python train.py --model="image captioner" --dataset="simulated stained blood smears" --train_examples=195000 --image_size=40 --crop_scale_min=1 --horizontal_flip=true --translate=0.06 --color_jitter=0.2 --tokenizer="word" --vocab_size=32 --encoder_arch="resnet" --encoder_norm="batchnorm" --encoder_activation="relu" --encoder_depths=[5, 5, 5] --encoder_kernel_size=3 --encoder_stem="deep" --encoder_avg_pool_shortcut=false --encoder_dropout=0.05 --encoder_widths=[80, 160, 320] --fusion="prefix" --decoder_width=128 --decoder_layers=8 --decoder_norm="layernorm" --decoder_norm_position="pre" --decoder_activation="squared_relu" --decoder_mlp_ratio=6 --decoder_head_dim=48 --decoder_fused_qkv=true --decoder_bias="all" --decoder_qk_norm=false --decoder_parallel_block=true --decoder_inner_norm=false --decoder_positions="sincos" --decoder_prefix_bidirectional=false --decoder_connector="mlp" --decoder_tie_embeddings=false --init="trunc_normal_002" --residual_init="none" --optimizer="normuon" --muon_scale="match_rms_adamw" --lr=0.0043 --momentum=0.95 --nesterov=false --orthogonalizer="newton_schulz_5" --adamw_lr_other_params=0.0017 --steps=10900 --batch_size=64 --epochs=3.6 --lr_schedule="cosine" --final_lr_fraction=0.05 --warmup_steps=2180 --weight_decay=0.09 --adamw_weight_decay_other_params=0
Rows from block 12 of the image encoder, named by matrix and row number. Rows with one number belong to one channel. Each number is 128 + 24 x the weight over its row's rms, rounded and kept within 0 to 255. All counts start at 0. Numbers have three digits each. After the name is the row's rms in percent of the matrix's.
# convs0: first 3x3 conv (encoder.blocks.12.convs.0.weight, 320x320x3x3), inputs 84-97, a 3x3 kernel for each
# convs1: second 3x3 conv (encoder.blocks.12.convs.1.weight, 320x320x3x3, transposed), outputs 84-97, a 3x3 kernel for each
convs0.111 094:120148145118173131156163204139099137088120101133164112083158153118164137085133117119138126116150131094145133118154126151133129110146139147118148118108143103125124122186127116115120169141107138160132113143145124128129155124133110119115122106171137130169125138094136119092155114099117124118119128207159107123179119129118139160127146121131118155110127112107130098108125115110125119
convs0.112 100:124121127132137146120139118183127113123087154082102086110135183103164179153188106121143114141105107180101155102145136124120178093091120129127115116169105119147176120122145123124155127130156126124124160129118195166112109105128132155120124111148138112124140145122148131160073131129100167119142123123101127125122107072124120147092141072172082134162117150073097169128115118097103124
convs0.113 104:153105137105129101130110116115154057089144139053143137144156127116105132116134127167176183184111207120054155115144115149140104149140141158155175162147117101089152121092131130153123162110111152125136130121108122158120125162116102116075109151134127118140136105151135130140143136134175143107117110084139086131142125121135154126177168133170145136125100159115185135141118104129119058
convs0.114 108:125143117157144110119102112137081117125144145126130126069176157133139178102105133133148108133133139121114111106110110126124108127115116131132107085165181108105131096117116099118105103135118107170112099137167102116131116131094118147132089104143124161121115128130084134127109117137135155128126099081115174117139140147103071110103087096120126132108101132120146125126118126098104107
convs0.115 103:137151117151120083149115148116104113120137148139138161141172107094112109164161119141133158143121131144128163106127138114111131155117089121114107105151115130121129113118107106117124121100150136181118127094121187135128121134171103131107146128131153093098129132134125169153145146131144163141116120114152141165112102114078157172140127138116125109109134124125151145087102130132100088
convs0.116 100:151127134154164140139122099104183131136121075123141107192146116141139121130147135131114121111128108155134134122124176141162112129092103137148140121113118128129133129169125097139126094139138176172123107139116110159081178116096152097152134107096123094124135099126171161176128163136123118119154104117130135124138107119130123126124097130108162104136125181134129142133110148161151141
convs0.117 105:110139151092113114089144112124157123139117102104120160112165116123114131101120158118145116121129149123090134155138140154158136138110095125157096154148153115125075100121145107150149106158133098170198117105153116092132155159112124144121183194161073141106132107127139164136103104173139145111099107107147087106225138118133173122131134141128139128101108115125105111112131123163165179
convs0.118 104:149129151138117123157143128101117161135142103083179121144152094119105131130134137100111131107121158108132144116152140143138126110104147139101123131134110089089102111122127155129118152134126134116093102136105122124128118128131135109144127117119148150164117129145159096153128149131127158133139132143155174141156121184214210141099101160136109138121116146113108123118124090122135174
convs0.119 095:145143168164153100156109124128129119155129081102166109153101116115113158128110058147139139110156124161133149140135138146112149089137140119141071113089125115156135131151134101101129110089103139103168145134117111189145129115124152155153150134125163120123092145178118162148150159135106138139123130175110128102162090140125111136131165139106111132134075110151102119153141167126092107
convs0.120 102:132120103103140150108143126062124167107174126151135152127163092102114130130137127141109158171154093135150124118093152175121141104123155107115153113148070140131170165118121076109122090084132117094107113095149102120087148148123117105126127128111144123110143092119147170110137135133123139125091183148125151142177167125179112146157120143094128160100123167115102071161140168139121130
convs0.121 102:144124168135114151094124117101128119135117115133099104098096154124127117139125121133125125142130129133133118140127109107122154136142129096122100107129135128129176127130153121155113156113112124098126111126121113125166096121109117088102134124150123133134143096120123089085098144153102141161080160149087124081138087119120123112131131142123128117108156146139118130132126102128101129
convs0.122 092:124157143108138104143094127119073178138139122155135132128149172094122157160119108126117136118121142105120125123120124141094124116128091092130140126128123112127149168104148112139092108121119111078147100129146087108112190129140120111109130128133135099120097172102130116180105125137131152078136111139093127092146161132110136147148086080103157097127141124142176091160076117151122162
convs0.123 100:111131130132140146105144129131142137113168171151116181120121118134111134136141128120186155152126210147056143126123103125130147129123118120117139147111201120145147136113097106140181190121116132096090156131106126156139124116124136151126095158125102142115150105137133119098138125145122141090118105125143133112125126145129134109116120135155176189249108239120127117121116119109113133
convs0.124 094:064163128146153166098120171118115139158103131126123177106123091113125138164139140071109128101122106106109138138099151108093109079117136114122093198131136128108139112111137122125141109152137124116092131131127154064132152148132125133136100119134123111127120157136099140119151102135162135060147127088122116122129119138136131144105142103109153115125123115100099127141149125105131125
convs0.125 095:099147144184139141143141129094139104179117176165096204097142148120117122103140120171114184134126117135109135173127106174136133110121121137100131143131130140151163100108145138116126157122106105127150191112112153131114120133152120137156117118097103144154105116106167123108097123151103113158149114112091118115114129136149144103153099172143115092109149121124141137146126114136142114
convs0.126 107:119106147166157166130164147114123126107153107109089095123124125179156117092114084104120143115107142101127113124140135101105110117126106141139095179082171116125183117156121133137106113096137086143190130126162088118125126103124146096129103101102139125113128118120128133132086134158161151117105113130086111111144147130153168137102150102134127114108149119142139118123114136107126151
convs0.127 099:115149144126112119160107136120137136140121131138131125120138127101187146103089152135156105128148130131131129143140109111143136139108099142129164123129129127153129146103126126130123120126102123142127136092117168121149131156119129200114167069140165098123120093100127118131115160135116120108133152112105154173079111138156114106096106117095105154140099115170168100166210145129131128
convs0.128 093:121147143091146152140105099119136122142116098135138129124148128117144151112168152129111121132145139118151128133135115107105114126096158144155119150099165092107118128139126158146132138107103123122117129126134147112110140159104134125113112123160107148155100129160107125160117110134175135079136147110105149098146128144091134120103119112092124117128148125148111094128153098135129119
convs0.129 106:119119144107116123092125109115154130135112174085107125131119161162116139150102133214136159205110105188129096134136143149099117096120127091133100135119148109135102128178125130153108125143123158120127108144127120139168099098106106142133125141142112145141119117110103123140099131114099148145122135114127141099113138166134118133175128159193166105225098127119083114134131131119106148
convs0.130 102:133125123165119125130146112119110096116112118081131144180139122076125111163120102122119111144140150118144107148074117131164097101108168170055150156119148137110144190186110109113176122113137142140144084126144102115120118150144117131149202099126122145131177090119113150141160110145146104151077115147141128086108170138158126079156118111130093127143109097134124174101126132185112108
convs0.131 095:115113146133107144124096163097139131089141159087128165158194036071159164122155094134120125134140132151148118145120140110135124129109145133100111141115121137142118111146101117130162122112109179205060100167119101152136104201117126172136151117097117156124109082113128150102087123133098103134088115092137134103097121108149128097134142115141102156160098106191162098134164119106095108
convs0.132 102:139155126132136147121134122125149110143153123129116119115102083151159163095126116114107130155142159117156127145124118140112127130120116117153119099143137105107139133111141145164140132127160156137135138145145134126144120152111100142092132087143141159156131115091114126166125116088191153096168149116132084157158139145138141144124113135181169175106112132134134131119118096134128124
convs0.133 095:154111133121136131127150167115088118141104151161110091147131130066144147120146136148162162121124123141070104106143151115131126127123129125131127093100136077145123114120146137138163112163135162144080110145143184125101152124127139099149162164132120130111134141122127122152169096143161166132105096139112129142149187166192134136141152109122134154123131165092164120111112151142156157
convs0.134 099:156111121108125128153099147119119131097149092107106120101130103171104135148161133147115121149133136132077095115122115128126143130132128121141110121134144093122124091147157090143149125164134102139104138154139122101132082093101185137154167124091158136110067075109132165108114112118112083127142106129100147101153139121149123146108146175098129126144116109181080121167137141127099121
convs0.135 102:131135111154153162112121152130085107130095097125131141126121121153131130096158169109128139119106157138132140126154086140118124102139114114142084144126054086178138135117101072099141104101233130093141146131162117127135106117101163140110151143162129148094110131100104100147095142141073163147125123190130132099123155143131150120075100138137123107116148121158089085122104150097135152
convs0.136 094:111136111127106120118123147091119101159124134120101147169154130108156138144152099120128145129157122117088116122148131124109139135117153135090061104123143119128135141118134153144156125107133153185167097136167170101116138114143117149150140125123149144124100117140181178112147117095130116118134167095136189126092146151120143146124109146149133105142136113170144124109134139159147145
convs0.137 085:140128169131138149119139171100170117170137158169108143176166137115126117137108120129133098126128125116101133119116133102134121105120135113132116167127070092166112106146082129122154126142147149153115124105113108157111152150116149170126158108136096098079155166183134146175120123112135087122115119109119151073121113091133083101128087087167142100099122162119121123126117134166149147
convs0.138 096:134150161120141177130125117128107124123120093065114125112120160130102130085117185090115124111130128128134085086116190121105150094148089155101057176155106175103187127079121130117115147084149151100129134133093104091109119100114112108148169115119150127107082126126112101128153138154110095125123122106105113166191118169137116143105129175111118138118146107140147115124106118177115136
convs0.139 100:120109149104148152135157113151145168155137122143115127124136176098088137124150140122113138136130149093109117108159114117152138125112146078121128114145151080158118141113098139113132143128141134139107134151128127109121103120110098135107130128159117123111133159200147100164123090130152110142106163121083124095101120133145167161138092108133149118159150138128140108145122142100112143
convs0.140 099:156118156126134142144106134121099122107123142100120113107114139106169164159165081134146119141127122114114132140142120148115095156169119101122159117120118089134131138131163115159152145172072127135178134119105128098148154129139131158132125122117104100137118151116161152125101123122128126119134132090137109110142150129147098126158104138132128151097153098103156129122138122152145101
convs0.141 102:130139098138123119164114055150095126113111142130106135089160194145111115143153135120146102128135100140144118123139144130107123121120198156139111081108169079137178082136148164141127144118148106114184083117088126150137129120122127098117128108124138115156103114122123141168174158183123121155157110160093121159127130161126112119153126141165116089154147132152124087129113115130147116
convs0.142 097:118130133148174134131149126123130119131119101135121130138105128165113178161175128106133135112136164131161151145104142155142124133121143123148091108103121127095151121094111108176178150135143098120174113092124148128110118114138139096110110136120126096163114134133141095111083119114142152137170148094071121097116162127130110095125134131140149118128152115161152132147109083127114136
convs0.143 107:163132153131092113099109116122124153141119144122124150152159114180141146100134118089145159107113150116129116130123133103135136136123148097148115120116141079129131091162122185144095109126128079066160173159162109121093131132140117134133106127146117136140136107133124114147146169150180161134080094106171103153156136123109139136105143141156147143162118136138108142142178127125136109
convs0.144 107:137146140132126132124132107164126143107105063131074156162103113118155135127125102136154111132160108152130155115164094089184137108127130092154087096128149078098156108120111102117117117107109084116134112107158164169122124173183095127120140153112088148161128114141173172111160153138112115179115150139111153188142087167088148123134118110108108142143108115132124103154126111134111108
convs0.145 105:129105151133117127108151136122131104117212115078135078151151112149162128125134153094139128136106103131118111109138106180168121182153130134093109105135095114121135125105123118147107157111150137136105111132144132129093115117107126146117119127134137130136092156133158141100120116141143122115088144155093137139099114130131138157114118111166123157198108149120141111129127139138126125
convs0.146 096:127130129118147064158145090107123106121118139111085169106108080154136172120177155131129114112141154086111117104135134144149115157150167152152173110084147099146113153115118164138135111116119103119118118121098156121161123114111118111151088141177162124100114153098104144132130125135149101117138163162118112102107120134123138145149113134141154134107160140131149121093144127139099143
convs0.147 107:166132154154124142091131132143116141159120110108078115159185139154134149121114110111113133084134134149114088110119105109108099181151114154126109149088084154120120123173154154153157085090133126116130143105125164118120163153111105119129121100132140153113129118109133142149135108082163145137153115148108125086148122105178108150125165127151165139152115103139133117131136115151106110
convs0.148 100:111120133145131111146118092137158137134150123143125154147104123202145090207147103105113124121120137131119117110113131116110150120128127142097251166146163135157189102083151115175185105164148111159122114136138111083112129131107105181119125122125142181160138130135160110134099155156141132137125161159139115087131137117131141099092112123143130097112128109157123103131131098139202140
convs0.149 093:115135134140121130117152138122145116150135113139103105124111093158122137128176128159098139129109115123130137149123141119137115113138105097154156143126143143164131117114155129158105149159135119154187132084179090126183145134138122126148143135137135147161113122146114124123100171117117095102094151161110111170113100158121195133130117112133107114102180169174151140117113157141118117
convs0.150 093:195125116121097131065079074094097149064116110143157137098125160149158140127133123122135106117111089113140098097118167095137151120148153126144126140125127127148123101145146148107136116150180129121119170089114137110159098136113142096129131109126124150149106136096113133109117162113109135121087177095160119132100124134099106154164145086148136110115071158132132118131109094176178138
convs0.151 103:109133136102108109126117116101115149123108135115138120138144103157128098113145118107135137127130102107144109124097139149126105123124122072112091097185165050143112161111113122145112098133092141122126156108084158159169166104130140130106167168116155104154130088131142130125105117099134112097114149093096084124143123096126122129143104131113115147123166122173100104157143084166165125
convs0.152 094:138138152120151108149121109119127125105117174070153127156114144125139159105095138135129122127118151123129106136134136118136109142147119105189077104125103154176079093159153179129152132090133093170159143111118169171092134113150121141098121123116120126168128118118124093118121148162145169113152125137108132142115119151120121132108136143122146121148121103114112152127131103125117095
convs0.153 101:113135130110129140115135123136112106131123142093117097125129117159129113133138108150120126124100120126114159109111119146119148100126146160109127100129124138106135077158122105108113147129099120134164125144130145142145103117158144145102125134140163102143092154141144147114114133105199137138164120148134099157152111126133122140124147139144090117120131104132103182156171141138111065
convs0.154 110:116119093153107091158154111133113133122129138093108110084087091130120129154159164159130117140145110133144098113122123124115109127106151147114111136102154227219121152133149144137130123180183104143103128137122104155141134141097122112106122119149133133153129100156123102102161145141153117128132164134142159112119113129138128179123130124112106126126115110130137105130141142103134135
convs0.155 101:116114152124148227116170158121134120123105125152084100119107136136131104078163111139136124132123123139120132127092114101121112139118110145119145112126148111124111139124145131114127137154130099072209185150145103151108124102137162120109131146114129131144143090134123145117130120124123145150115130157104122108111126112142136113147106125123105139125150154172081155195150102147080085
convs0.156 103:128112136124117100135114111108137146081116121160093136135142141104116114128134115129108130185096133175129129145108092127134160128130103144129131146105157119107138107136108117144075095090079133144138129140106149113139143149131153140143141137087150135125114135105098135163102138141095167094114106086146133092215133138114126120092084114170102144123127165155130161129121131125139189
convs0.157 098:121120120153137137119133131152114098114141158149118112144139106142139127149127104136144124155126119156143129131127125129133120125142124128107114126143167117121100115126136095119178134149134146131119142138121142098097120114146113105124112150106185167139117118142133144139121116127100104133101121123155139103139202101171154092140151127128097135120122112143135130114096148102113098
convs0.158 102:092137112076137131097121133127099161151149178109099150100119080121157132100135116169121108120105101114090113094170178183190192173199218165114098123116091100109119119120127149101100115092074126128110100140108084148124131110117105119129118123149112108109110123115116156153094124137134127105151136118151127144130098125130128149165132147124114143136143109121104102146136134132105072
convs0.159 096:171123126145132104149110130123175118108144101132117100121105149159138152101116128142116136122118132134114096150116127119111139162113143134151133123143101100134118077129138140136147131099133186107151166109122126121127133146137166162169082126117167119093136139136134137125114111139109110112092160113105194093134193125102141088126094131139111139133104143154096130153152121113109139
convs0.160 103:104116136134116120130137107106091104132094110123086119120083149103145195138129132117120135109143157129133155126163114135136109137090119122079143142097182172132166140086112068156151110149144114079174110133187136112138142108126134156142116123114155124113130124129161115103143129116114120152155122137150132142137117140120138183096138127078121170119132097159103114111138160145110128
convs0.161 092:137105130114131148107124158159146124096158095134132136103174136086122140128126136113119148173085133107130165144132152120143141105104150146080104120119194118130075085154119150171143093098089144135131157159125105162148154096122129110145135121143163100134140118133124119113113115106129167138113097109125113138152132127103162120093112163143153165089147033106118125142124136121118117
convs1.111 087:137132085150158061165163099181122117147130087115118123076165142181164156169132095145113145134095132157138075100125131136131146135107095121103095121134121086123108089105134114112149094135154117136139120136146141071125121121099071087131099135122128106130122168177152141147165078126125158137105158120127148138093145109132148117136067123103093119143125172132118179111126190121131179
convs1.112 101:091134119143139110134132126137148083198182171136082125139120102177095112120179133104088111109099102163133125137082076127108141105120134112123170144121115129076117152091144128146139153092086151137174148131137124109115167121103130126125185123147117084159132132139138131147156107126128142130165181136125129116135137099131150161112112122117088123124113112167137130127148100186128069
convs1.113 098:164112086133100103150134119121190159121133110121147135115149146119108124130163142120096111131114124134176198124154141147130146128112131073111132096120154107139183097105133133132145142112110141118123142110116136106126083141130086117108106155160091101130155132144118104116131141127135126129125140105107105129116111106146104087169218235129087224140105188166163126128135146127129106
convs1.114 115:110106104126138122124128128120155132115113149067091167153158163086170189154148150136155121103132142135123143125099095128078127111160107126111142120184152140108113133147140133144134183140100131116093168136147108121108106112157055103117129099108145121105137150143140121144133110114134118140177132137176127203114168153186107097118148119150163175098119121078113093144152148138111180
convs1.115 093:071082123162194131121094132132119181135115135109114117115151088117111129108143152211152073156153130094116107117147137136142132139107123106110114150131127145107114160108172115126104129117134134129126135143160092120144163116162134120142147121123143162145201140133129114147141135143141128100127108107113124146103122099101126087114100075122118127119129119146150157108095090146110114
convs1.116 109:144139146128092088143115075101087065125081130126103145109098083128128154122152122145146151111119155127099126115127151129120126161166139129130122128140132151118113140114121136104110123135135136098125115112145130123126118112135118139120187117135138109107136115117136133157091165123120123136114096112122085112116117111145118120182142137171141155095085118110118131127117113166133138
convs1.117 102:193124124127112138110079089128089111133107123142158129133098088126128155158155170122129115148131155168141118134109153098120143080160113158107136127131178107071104133121158057081152113119110144118116157115128156106134172114105156133143101165146097129145063134185097149142160118137120123109162138120121192183133204192133128153122167105119138086104125141156176133134134168100116165
convs1.118 098:100131121087113104149167155138131123110160155152138159101127085132143177115113133109113110093108088152144148108126110120108162132106134135139110133110116169143104127157116150109133129095132168141131129151125166128116158143114092132109100131156129108143139141139123133165103104161125125125130110131142178107120148100056170107111108105137115131137110161158121152151098100132087107
convs1.119 093:103123158112144112113132143144123097129148117136100097145150138132107144100127129135081128110117098150101148114135114155127126133136128111127132127107128137112130134130147124127142140127129157118142141139137130180140112106146146125138114132103117115139143111115143176152124136122106123179127127129130130105109146154127162138127116166127157125128121141132162104108133133141136103
convs1.120 081:093104095157140129096110127115130123113112166101117155140137108098108187123124158144154127155096107176131105116124127120112149112135113099116123117196155100051105128113144133156127199132144137114128151125123122119093118125105122116096142201197129102152123138122133114119099148094102086145142138118122110116095155137113118106136158146138144139097086140129143124161141133098122143
convs1.121 089:157119115138149109127114134109127106144126120155095126151164164123123129146106137167155186123119142089090114131094099156135114192121109134134092125122104110141116117126140132149140133109127082116125116125095132095129106127156116148134114121105106142126188095132160105124132149124169180168163146146137134144128135130122133121134119154128148139134131121147093085116130132119113124
convs1.122 093:161126112105110107135098116155123111113121101126143073136124102128145077120099128146144138144114136110095110136148147109137167119177117103125133121115126104098130148164084130153126132097134108112093098100085127129104115121072127069088099114076162177129116102125103144192125152111106099098147143127096150153161174166132172167152141146155139135159124110157099104169139145137166101
convs1.123 099:148102069136127120159132142091117092114082128105131156136097136121150140109114135130189176143139182138190124125120136136113135118142133119118169125142159126134121160152118112136144110090139157142127149140128150125118131131140122133157143135105140158131121142158113105124116133126141130084097142093104130116151123128124112085155219255157216239115070079130131136143158147163129126
convs1.124 095:254191113197159133185158110146159134134121145151138101094144119191213127167194108163161139157106109121096108125119122120117150122128150118100126148108108151126138129109130139117129109116099096114143134137139141116128154129132118132143089098134186134094115185147094160168163072126081120141146114101125136140096108106118152140120082139141124136140129114096077133113113173142161164
convs1.125 096:165147161142102080099134094128151145142134105145112101140140174152174146141129147108126129136129116129153126107119115105145109096183155124114116132098155140127091107112148175113149125112136133156124137122103133136095137115133133121138151083132127121126113081160127095117119097140086094109108116108092155105133132098149110072161144109077124123094138114145134097117115153096114149
convs1.126 100:140149126081130116119176140124142114159095129139165132098116116108178129157176116111117115104137109105115115139148093129153128095138103126113121121102122117113110126116130132144155116085133130107127096145126132153094103117143136141101124102164133137101135132125180153149119144141113104106139112128118124105136160104068139094157150134155145101142093143139112143119128101104096111
convs1.127 090:154128099115122081151129143148095109140097149146165159131118132105134175111138134115088128104105107155107112129137133133111143137162157093121124120086109139137105117137111155146134111130154124122099114110081141118121121104103093148131134127089171125174137123154105114161116136122106129126128102124107122120117126134112176125126156178162146136166102072119108090101140118131172142
convs1.128 093:159154143157160123153116114128113160135123147105128096088181111183184124203139114112107065120113062164163164102124114108165123154148092125129145099137132110118119094115154084122132124123142118116147117116115119107111095111113074118131109137157150114117162114121136166130142101069137115129132144149166151098150122121134145142080107126107084126108122184117146162139129153149156158
convs1.129 098:124103118159136133144176129113149081151122065094108116109134108118140153123158136183146160124173153117155146162173148163127089173129140108103118123137106108095070159144116114105144176120105119121122169154111118123117087133122098109113109165156126097107154144128143100144167154077145110099132150106138130109118121132141118147147149239123186204136154183140137106154123139163126137
convs1.130 103:103117085111160106091128068086179168104133138152161106086142138118139144124127150086120121097139098097126107124129145117123101129148157108126113120158132143125130149171105117130138135145162140126109125118151147109119157122156100111106111133113145147069101137125105134152171125118164122121117135123112126135145081122103175098115140121127142098102135140087106125115133134158111119
convs1.131 090:134101111134103139134116150125146129107115104203146090129104156121152109061147147114147128101132118141112121163157133121166129131150117118123104131121112105122059145145105151108114144111136120120127138158135152127136117112102107130146124147132166188126145112118103143163129124123127130140162125147122150115093138132174124111155149127130132123188129114155105135147094054182162132
convs1.132 113:121137127165104152148117182138146135115112088154164134111092147144125121163131121137140133124118138128124123118118144129105116112099129090118145122115107120121121109127140146158132130148127141111125128097099103104121118117120127084113131103126133132095123153130133165110095148148086140135121169174105121091107112122123103126117115126159152088121124100115148173146141123136136146
convs1.133 085:145120093118116145116106105100119136184159172160134147152098113123088099084122094135144153111108129126082081117133103130122120088129131127117092138151109144114107163138110136112114118071098135160177154174142131161154195206172162194144125142106149130134148170138138174144139113097137119121139129115155173182140130156139103099209154118183167083134115124127136123108087110143089087
convs1.134 103:105126121127113101154156114122120122138153157110128105134142111088097109107134151098094117162098119174160110115140154125130143129136161124124125114102099129122115135129113116131122150120146099110155110116155109136125086122140130116106144117120136134132148136128134119151135113170124104160163114127156148129136110092153128120121105130142090106255169123130145145132107152097137157
convs1.135 116:135149147120135127112157156127125110201143125138115123127179141169158147128139126110134101167142091139142111145112147139140156110128122113122138141160154142136158152104128121103150141096129115132121149106109111092131126109108170130127143170138191142134122118123169121088171155129158122133174143116155147098115122128138151100130126103161126115118131099110137123150157149120123146
convs1.136 093:132113153099155164125154165125107151180094143122079084151101145152132149089126146052096093093142134144161160119143118113132126129144102129143173164114124173139105132135122142144094092114088202209193193187153188163139120146171106135135135144105137162138113135153086168217119084110140102148162048094171182168164134171140158169136088106171153160120161147181192146109115078173127115
convs1.137 099:147101086125107154119106093127121118121131089151137140100132142121151160149122148173135115115133115111105126125118148140143157165162132127112145100101118100111092136122124093147123122122128125122141130113134142130123145132096107113128150136101150173149143162196126093115149153134099153125123120119143150133124135089162115088124114118142125157116149131119135142130119102094108132
convs1.138 101:172142135165146088205153115123098160136131155157157156166158123207154108190160165147125151120122132151129113095134113125162109118110111098109097159143137121118152113106117122125092138154126089106145122119135147148169105102094126113130152144132133172116126147117147152136132107123174145153097098117106118080161126154149118115100078159093089106092120129127124151131178185113123147
convs1.139 090:130169122172133109157094087118093118128132161092124135148180088153149117123097162132104121144112114182093115114136154109135115122110062131127146125115152126125110125137130138141115147102175115091124121120094140144112129138097110149104091136139096077098115145133124123127064134191136141120136112103104087084145122097150142120127137158099106131149126157129154150107130113132110120
convs1.140 092:131136123141110121119090142114101169096131155151118141159102152067150161157143126123118128100110102144114129102143115176107109124096125129145112107142137122099123112127169126150107165132163135154147166124156091129090119102115132148100111107116122131104214164087137137092155178087161151109126177138107103087131137114121101114131125114168176112086101113117074106101132140126112106
convs1.141 100:173080144145115097126135092131096111093133160135132108135145152134103085094156153071118125095125108129182163085150172155087148123115154106154127152194163116147122082186138097171138142120153143131117163135132098114133150129151151107167157153126104118141120113115137099067204125077148151102139130149154151143083177151110163139127132129135133130107117108132124129090141124104136147
convs1.142 096:105128119145114104156116118118125097150153094147172165104118103093145124075126136133138128101098127147140130144132136116124130133114118140137123120131121106134134086137134184153138101115117133129132131139119118104108128139117138127122150151070108110140110138128118118158111114130121149135104124117111135141128147125123121096152130135189164124105147121113121161095070121135151130
convs1.143 109:114116136116074155134123098134109079130128131141129158126177052111115121117131136090128110073125124165127101142131126110145089130112118111136179187152170162107104145151127129181136158194120111178146165147137130153105141090123089127121123107111114086144120139110139131120132135126130150112152164123118165181122159127109097074109141143088170164137146125173138104110139196126133119
convs1.144 116:095119086092132127087148137089142142109145119121112162143128110125126087170136129097105144108069115112189176148119113097111143110127161127159127148158165070106105140124168145146117145099080123138124158136124151120104121119121160134130140107152102112111105091106105110104124151121109136149160160109112168122150155173141128164097107141112137114109157112154110170141135142117134138
convs1.145 109:160154068100136047102152079115116119133146161155181150145122141131127141141087125110115145122133153133124156092203141054152148084226120150115077164114094141123096153128135138151108111172149138101120144113118145135124125091122132106121126138126113126116107109098111143125131119154114110098116123105065106129080123135109123105127124124134173104144130124132116130099114142107142136
convs1.146 093:148121203104122181071101149073120127088098140189140150124145104152146144126112095120116114128118122117144120109106102143131128109133127109121128132125149131146127126130100134136158121146132080114136094146101118156152122112121136150099119095077090129161108156117160122089147101162123120167136118121125122116096130152114114119125143140120122144121190120158125111105147120109152114
convs1.147 099:148147128131124121156100113194118136133091144140129134130132147099126110111109123152111105133131128134119138114126137116140128147119114079119160119098154147145096124135167090172187223181145082091130143135113115122109112144097105127110088118109107093137125127106091128143134146167101141113160147118111140170161157118130125148163114062119202104150131104152106110113089133136088135
convs1.148 102:116105156117112104096143115118155128099110107176114137143125093139145122086139128145169137149159124121185153115103144140098150131119142171177201170155159120175149169151158149152126118130094121113091138127113118111141091142158131082144119123200111131130123102108100103147137136152143130134124130117092131144157147164137171130145124142113112114102102126161145118157116158144098135
convs1.149 099:106150134106122092137158139143096093148151137158179148131133101171131143092130123128150127153139138084135127148113135126122124141123097071086155130096149171123125178107144191146174104130100151153097163165109176140109119131116173132142160155098130145150130159133106130098142145159090153136130149135114124130087164093084117103149163136144151106123124102116096175136123092122120106
convs1.150 104:136105165074107169130141110081137149105106111155110117139105114150114082126124109151114109152120117116145122146119088148129144137143143125080142136081122108112105135138105104101148136135123103091134115131118124155122155094125137131107159140110110125097121120145217140184155061148114084142163113145110108132143112119120133134161117137117131145106140135136138121068118144127143102
convs1.151 107:134163123113132131111132120134101100146104118125142133124110107138141092076152147130152136087086118147112157136131119127155109135151110089172146104090146138110129155120139137129114119115150150143141140141128145116138091129127113152145132093108152149155121083130138113128115118126080146114124119101161136211140144131116146153136140133119102153127119140128143120105069117120104164
convs1.152 094:109159166114142125161167128158117123183113088126140122112124188152149108141096128136135148117129152112130113137110143106135150132110117094115122144159155136158145144144149154130124119187136140124131132158125134128136108125103129108122125147144084145151111176108145164098109082133109124167127138152127149137113139141113147138109115113142132132085125136117147154142136153149149129
convs1.153 104:158131119170134136169124097128137106165129132099090157149151107083142147101164172111132088130086156138113146142136145132166150147115148106099111122144105138102085137139130104127116119127111121114154119138116108105108120114131144140148141122096119151125112109131101152150149098159132105164108133136132129163124125108146094143161106135120060094204103068142172097120117134128119113
convs1.154 100:105125154093083149085143155127116144164173160137141128148146143097124159135156120122133105119111134129096137151133125107135095096119110092114168179186168114158153136156114143119131148137130117120118149108133102102130141138098113148147157151141139137122121124168109157110175171163139138170124116124100082126139110103128129119149144114131103083141121111151125118145135134094141147
convs1.155 101:131181126143108129143194138166129126152127158127141128115139157133138105136158140136125126151111129106118114119144100140116102112094099114114127123118105150078113154130131141128137118115154154126167174117143167113142136154164155154171144161113133096132191150169131162143128196128147160141115143160119121126153107113110083101166146092183096093098083098124118099096087106109120115
convs1.156 098:134188159156099131116155115097140111140138110121129161116157109127101142127135111114167120117143170121145132151142157103143105128128125116134151138121111094088124155165176150122122137116139142130136137120160129129130095174068143113120122135171069118133087111151103140116123139126129123150093126139123189141145181160124151137175205132084117166138078096155157117115142129159190114
convs1.157 095:152141125144110112145118109131123119130103123134149152119116108110136130106117130111134105112143106109109089105105085112152120118133158096116128144138129128105084135127118103114138153128119099099156145118110166107164115117114134139131112157146138112126133134126148148157137139169092117130134108109145166165115142086150148039136116102118146109112164159107140104121122099125108144
convs1.158 100:162152106159126097166079107144132123126121119146115101156157153146135098117140116149135116146130155145120133128178210165189201213248182175128118149117099110116100112102100101101119154152141124121157123126138134138154116144161117121091098148154124115153128144134121148120150143088120092108115126114113111111126135098158151152166116069164099111132100101131079123121130150136159147
convs1.159 103:124125099154130080138152082112156138145136097116096115129101102124156151152154159079111117104120129150105102116091154135137120143138149106112104115118122113123099110122120124135113134154156150121144125093158140121111134096161104134158106130117140127128110137130109136193139158148164107123097120116135174161129159137160123154179102106118122143158135122103140107092133179139136113
convs1.160 120:112099101113109113100089139134114126114120198108124183106137145113136156143123118125114153085088073111106108155106121162138149129121124117117160162110160142078133092153091151159103139131173154169144155149135108129134100074132149101107132089092143120107095105091158162125169149129142122131139116149116145118110136122099146059114131172096150143106126136120108137091109126121105144
convs1.161 090:087086083142126124133114142114129127100135117179141093161154095145105103137125136172125095101121105168105101112142109150088137133125135134140136141121137115138131073112144130159112170095113117125126139120112134113134138145131127096132114141116086090102117120129105137137155129094147179144142128139110136097135118106157160133094139159160149084190115064142127114126144126143124120